A small audio embedding model, trained from scratch.
Training: batches of 128, held-out accuracy 95%.
Rows from block 2 of a small audio embedding model, named by matrix and row number. Rows with one number within an expert belong to one neuron, the router's apart. Each number is 200 + 30 x the weight over its row's rms, rounded and kept within 0 to 999. All counts start at 0.
Before each expert's rows are labels from the 100 clips, of 14976, where the router gives the expert most weight on average: "top examples" is what is common among them; "peak on" is the class under the peak. Only what is clearly more common there than usual is listed. The data: short pieces for a synthesised band: melody, chords, bass and drums.
# router: router (model.blocks.2.mlp.router.weight, 32x128, trained with AdamW), inputs 0-63
# up: expert up (model.blocks.2.mlp.up, 32x128x128), inputs 0-63
# down: expert down (model.blocks.2.mlp.down, 32x128x128, transposed), outputs 0-63

# expert 13
top examples: clarinet-like; square lead
peak on: E minor chord
router.13,213,186,200,158,186,202,133,217,156,137,174,194,212,205,167,179,189,169,188,183,213,189,145,237,203,224,219,172,185,194,122,169,244,162,233,194,209,140,183,234,170,179,216,172,202,168,229,231,208,170,183,196,204,188,162,221,254,152,197,194,195,157,145,164
up.0,249,246,162,136,186,219,208,190,168,220,180,157,187,198,197,164,283,229,209,219,193,178,238,137,223,182,221,206,202,206,216,230,205,247,250,243,228,174,222,284,204,216,179,181,195,222,165,198,204,173,194,222,227,205,202,203,183,161,195,205,161,210,232,200
down.0,218,236,178,201,209,178,238,218,209,214,203,203,201,182,220,166,134,178,234,193,199,219,162,250,131,242,190,278,212,169,187,203,162,212,175,216,205,205,211,160,216,206,197,300,224,150,216,175,200,186,208,204,171,147,188,163,201,248,175,208,242,165,214,229
up.1,172,164,216,206,187,198,103,204,175,243,202,250,194,191,212,175,190,159,232,151,207,190,180,208,143,177,175,237,177,165,182,167,221,223,198,241,169,208,209,235,169,206,212,169,187,243,190,186,183,254,202,155,147,232,227,193,193,173,191,255,165,219,175,198
down.1,207,220,236,254,208,198,158,246,165,222,193,187,206,209,209,140,200,208,196,202,209,184,173,232,129,180,223,152,220,222,242,221,192,201,216,208,206,208,238,151,207,183,235,215,213,259,145,218,174,218,203,182,199,157,129,236,208,211,234,223,253,199,241,182
up.2,180,204,174,200,187,198,179,224,203,230,184,190,277,223,143,198,199,254,204,210,213,206,180,196,225,166,221,208,197,213,158,151,170,213,217,197,177,204,220,178,197,158,196,195,230,184,211,174,283,171,205,243,156,217,222,171,205,192,198,223,198,184,306,209
down.2,223,209,210,213,221,180,188,156,170,212,209,269,165,176,200,167,175,215,227,216,163,165,205,154,167,227,206,153,198,209,168,145,207,244,195,219,235,204,204,166,191,243,211,205,162,174,169,171,196,194,230,188,252,149,226,200,212,209,198,227,245,141,178,209
up.3,267,188,173,236,180,207,152,202,263,234,189,231,193,184,190,196,173,132,178,198,212,168,178,222,211,287,159,219,193,206,201,174,226,222,166,173,193,162,183,244,188,199,202,200,116,125,241,188,137,164,201,153,215,196,219,199,205,171,217,163,172,200,183,165
down.3,138,184,160,209,169,215,150,235,191,237,175,198,222,162,210,185,202,175,164,159,222,215,185,166,190,202,223,145,218,214,249,187,189,239,149,188,209,198,184,156,225,186,240,142,209,166,127,206,154,212,238,158,179,216,191,234,195,190,180,244,183,203,184,179
up.4,227,210,221,215,216,207,212,213,202,172,237,160,137,181,195,234,219,177,203,150,163,187,223,220,215,302,211,214,200,144,199,233,205,210,183,209,180,246,155,172,233,173,212,197,182,146,239,193,226,227,190,240,277,180,228,172,193,180,179,200,274,194,219,203
down.4,178,244,250,144,185,232,226,198,187,162,174,172,192,217,199,226,237,164,185,211,269,189,243,165,251,210,196,187,181,191,224,209,211,249,233,226,211,136,144,250,188,190,205,211,186,174,203,213,191,203,241,129,222,229,202,213,279,210,197,207,213,228,199,207
up.5,205,230,180,211,158,198,239,145,229,180,186,182,190,185,255,181,209,208,160,223,215,189,173,188,180,247,201,178,186,221,194,189,178,172,184,167,170,145,226,204,215,234,205,221,241,197,180,264,199,274,223,159,146,192,142,193,158,161,157,215,196,209,265,205
down.5,246,212,171,218,226,235,268,213,202,175,223,181,221,172,136,248,189,215,235,173,174,238,270,177,208,222,204,159,221,149,216,197,205,181,237,161,201,167,188,153,172,224,239,191,186,231,188,182,165,243,248,179,240,206,237,164,177,238,204,200,254,175,194,250
up.6,182,211,192,189,263,205,246,188,222,188,189,223,176,203,196,206,223,234,199,167,203,230,223,186,208,215,230,200,177,206,170,187,148,170,243,184,220,240,199,257,183,246,179,193,201,191,179,201,186,156,200,248,193,178,223,212,269,177,185,237,219,176,180,194
down.6,188,144,184,208,171,153,153,214,191,225,204,186,203,180,190,226,226,218,174,245,174,205,139,249,215,215,227,150,202,153,207,230,259,188,282,163,231,222,156,237,200,256,194,152,175,190,237,223,196,202,206,189,209,183,161,173,205,165,264,229,219,224,215,167

# expert 18
top examples: thin (high-pass); text has "noise"
peak on: no chord
router.18,258,221,234,183,183,244,180,221,160,211,217,171,176,143,238,181,177,138,176,176,237,160,178,203,197,224,208,247,253,251,141,158,222,183,222,166,236,196,161,164,227,194,190,191,208,177,238,276,225,171,196,202,233,189,218,171,185,172,182,207,178,156,156,193
up.0,218,180,213,214,172,229,149,207,186,210,200,175,211,208,166,261,157,200,154,216,196,224,183,175,256,186,180,225,183,224,210,209,173,143,171,257,177,172,235,229,195,173,182,223,207,200,221,223,197,206,239,191,217,186,156,204,165,235,231,185,199,117,155,237
down.0,184,200,143,187,148,183,251,173,148,196,224,214,184,206,242,175,199,206,199,180,165,243,235,220,202,201,178,201,203,240,188,192,258,223,175,225,230,158,201,187,174,220,272,219,179,222,194,268,187,202,198,149,222,169,205,244,184,259,232,215,164,212,199,198
up.1,197,224,222,155,183,264,207,170,246,199,194,235,186,175,199,189,211,230,192,207,215,208,224,265,184,223,173,213,258,187,230,173,202,193,256,195,184,183,214,239,194,190,204,196,145,179,215,191,155,209,222,230,232,239,254,176,187,234,195,164,202,126,233,144
down.1,141,193,238,243,192,214,215,230,180,238,181,215,195,242,179,173,183,193,179,203,170,176,257,190,227,173,215,194,194,202,210,200,213,232,195,192,209,185,258,208,176,199,207,188,143,170,229,212,302,183,233,182,181,129,150,214,199,219,221,178,203,187,180,186
up.2,190,200,205,227,136,160,202,194,208,190,206,202,241,179,176,182,212,178,229,185,228,258,216,211,178,186,201,149,233,148,227,222,218,256,251,184,170,183,247,216,169,213,229,207,210,208,184,177,179,230,199,201,178,196,226,205,161,213,152,186,198,136,215,279
down.2,201,182,220,230,241,213,224,137,165,170,208,170,202,193,152,155,190,198,220,248,160,237,217,218,212,153,217,230,225,173,238,249,202,210,189,192,191,176,203,202,171,278,227,197,176,200,165,235,184,212,235,179,221,170,159,218,210,227,249,221,217,216,202,183
up.3,178,219,160,205,233,238,210,234,234,227,195,200,191,177,197,188,188,214,154,194,220,221,203,252,184,187,265,138,158,238,179,186,233,194,199,198,219,239,213,206,171,228,130,186,170,257,213,209,217,246,230,198,205,157,221,211,225,192,209,164,181,190,221,201
down.3,165,206,224,189,148,222,236,202,175,163,198,209,208,234,200,201,173,254,204,141,219,233,204,141,219,190,225,213,205,225,234,159,171,205,250,207,175,215,215,167,188,225,231,161,206,213,169,178,185,147,231,212,215,211,279,202,230,173,185,177,189,199,175,239
up.4,246,209,174,223,231,166,150,217,174,212,158,182,202,153,221,227,215,205,178,201,190,225,183,154,195,200,212,159,219,201,209,259,175,177,191,219,196,249,202,250,202,233,168,193,193,182,236,234,164,238,215,132,236,210,206,186,275,194,212,196,212,202,186,201
down.4,231,162,180,222,158,176,225,204,195,236,181,162,212,212,167,233,168,159,186,256,202,187,246,187,228,196,192,202,219,199,239,197,157,164,226,195,211,207,227,179,206,152,183,191,203,170,242,185,161,233,143,208,251,220,171,136,206,224,216,201,151,179,176,231
up.5,182,173,147,221,144,200,211,196,154,274,183,176,198,198,251,184,220,194,219,227,205,226,202,156,207,205,239,242,166,200,209,184,237,223,145,201,98,176,180,176,246,164,168,207,188,247,210,230,181,187,244,229,211,189,172,204,136,201,167,140,239,167,174,196
down.5,197,180,204,219,244,184,262,207,185,259,228,249,201,185,162,224,193,207,185,203,226,200,170,218,253,185,208,178,271,176,213,193,218,216,261,192,250,206,236,199,155,168,192,220,213,171,168,187,244,188,160,173,232,137,205,202,188,209,171,190,201,209,227,177
up.6,249,148,156,131,186,167,212,202,192,238,201,217,197,227,256,166,196,223,170,227,200,197,222,223,226,155,209,203,208,244,200,194,247,236,253,197,152,237,170,250,208,202,161,253,208,226,178,227,231,212,193,261,209,209,232,175,188,193,212,212,217,172,209,171
down.6,145,224,174,217,194,216,219,238,194,142,172,142,161,198,204,240,238,192,220,235,217,195,161,218,209,201,221,212,223,188,220,222,214,216,210,145,165,195,176,146,212,201,204,260,223,236,276,212,264,245,182,171,257,147,173,193,262,238,205,199,203,211,250,218

# expert 8
top examples: clarinet-like; square lead
peak on: D major chord; D minor chord
router.8,238,219,191,162,190,176,188,217,203,278,201,211,223,185,203,198,214,193,171,207,205,184,246,245,184,176,160,226,222,193,213,194,190,207,182,209,193,232,138,192,194,178,241,199,228,174,203,237,224,201,192,239,168,158,180,204,156,157,167,192,168,191,172,201
up.0,203,184,185,219,211,213,233,162,185,187,141,267,170,141,201,195,259,208,198,195,176,186,209,211,226,179,228,234,158,205,176,220,157,202,209,187,187,160,225,195,198,236,157,165,217,219,194,219,203,277,214,182,155,216,213,198,241,216,233,190,195,213,200,143
down.0,171,185,249,210,156,168,244,159,223,206,190,202,207,228,211,174,218,192,193,186,137,190,211,190,167,214,215,145,185,219,231,163,205,204,250,213,217,212,239,265,215,247,252,177,201,163,244,175,242,202,174,181,221,206,200,260,177,232,184,219,226,206,153,190
up.1,160,187,251,240,216,258,192,184,276,174,247,165,194,210,189,196,182,216,179,192,184,236,177,201,222,226,177,210,180,225,171,164,199,211,181,214,248,260,212,207,238,219,190,251,241,187,207,193,219,169,249,177,175,219,196,216,197,201,183,225,171,264,194,196
down.1,202,205,192,224,191,216,125,205,199,196,233,150,239,190,186,198,194,229,227,203,213,242,206,236,199,209,186,214,188,156,204,214,200,143,160,185,188,207,196,233,251,181,222,165,259,167,173,136,220,209,208,243,193,192,211,179,250,225,208,176,204,150,161,141
up.2,265,156,202,191,216,188,255,197,208,198,143,238,206,181,230,215,222,202,224,236,233,261,186,215,234,213,193,190,264,145,204,195,205,193,203,189,177,200,235,248,162,237,194,200,177,171,224,148,256,220,212,214,198,173,176,223,187,190,184,210,177,213,193,212
down.2,207,200,250,238,273,197,174,255,180,204,181,185,199,255,170,159,233,150,187,208,189,142,186,179,159,173,216,231,150,229,171,215,169,161,173,202,254,228,235,208,177,182,240,201,231,205,209,193,218,197,218,174,226,227,160,190,210,213,207,189,164,260,231,179
up.3,211,181,141,202,186,193,191,162,210,226,197,195,173,151,193,259,248,199,184,167,217,195,219,213,180,194,232,191,230,149,198,255,179,196,227,192,175,232,163,221,177,178,203,209,143,194,238,171,173,190,159,175,161,219,160,221,208,250,187,187,129,212,165,167
down.3,242,193,202,161,206,202,182,173,179,216,257,158,204,251,215,220,143,212,161,227,196,202,220,178,253,193,185,194,234,206,209,138,194,198,206,187,196,155,217,171,163,249,218,216,182,161,193,187,187,227,208,144,206,214,209,194,175,265,223,182,195,196,208,226
up.4,197,208,237,184,203,219,168,237,201,248,140,222,231,205,173,246,183,134,245,259,224,196,237,204,201,211,231,178,214,218,234,239,227,161,216,202,149,203,176,224,179,222,179,200,182,184,255,211,222,205,209,187,149,189,209,157,176,189,259,210,202,151,158,211
down.4,169,218,198,306,195,146,210,214,212,248,208,162,172,229,223,183,181,214,186,167,211,221,146,189,208,244,210,224,160,223,200,223,198,198,205,206,197,160,191,191,188,221,228,148,137,154,231,185,187,212,189,199,193,222,192,206,178,187,239,169,231,245,238,246
up.5,205,207,161,242,235,165,183,194,133,144,226,222,164,157,200,215,140,252,204,211,153,160,210,166,203,153,217,195,225,252,185,187,192,237,170,257,238,239,206,258,151,200,223,153,190,231,228,199,225,199,197,239,184,201,218,189,179,181,182,167,185,226,182,233
down.5,189,156,227,264,247,169,270,217,231,191,160,146,219,219,176,152,158,171,171,186,194,200,194,227,169,194,216,198,213,198,176,243,246,138,239,185,174,188,214,135,150,218,179,239,156,187,203,173,226,198,194,119,177,195,182,185,254,222,206,157,247,189,172,185
up.6,231,213,195,151,192,211,144,200,252,215,249,207,153,205,215,199,232,198,180,189,178,181,191,183,259,244,147,229,207,240,250,237,224,191,215,165,168,161,152,179,203,209,199,230,214,257,209,256,183,198,178,171,254,150,169,181,177,203,198,219,206,211,196,219
down.6,259,202,187,237,265,186,190,191,141,214,191,212,236,195,185,206,197,303,219,242,187,199,170,129,204,203,244,152,181,227,265,194,200,182,210,178,162,199,245,195,201,170,217,125,300,198,179,196,176,198,171,180,224,191,225,205,184,219,243,207,166,168,185,156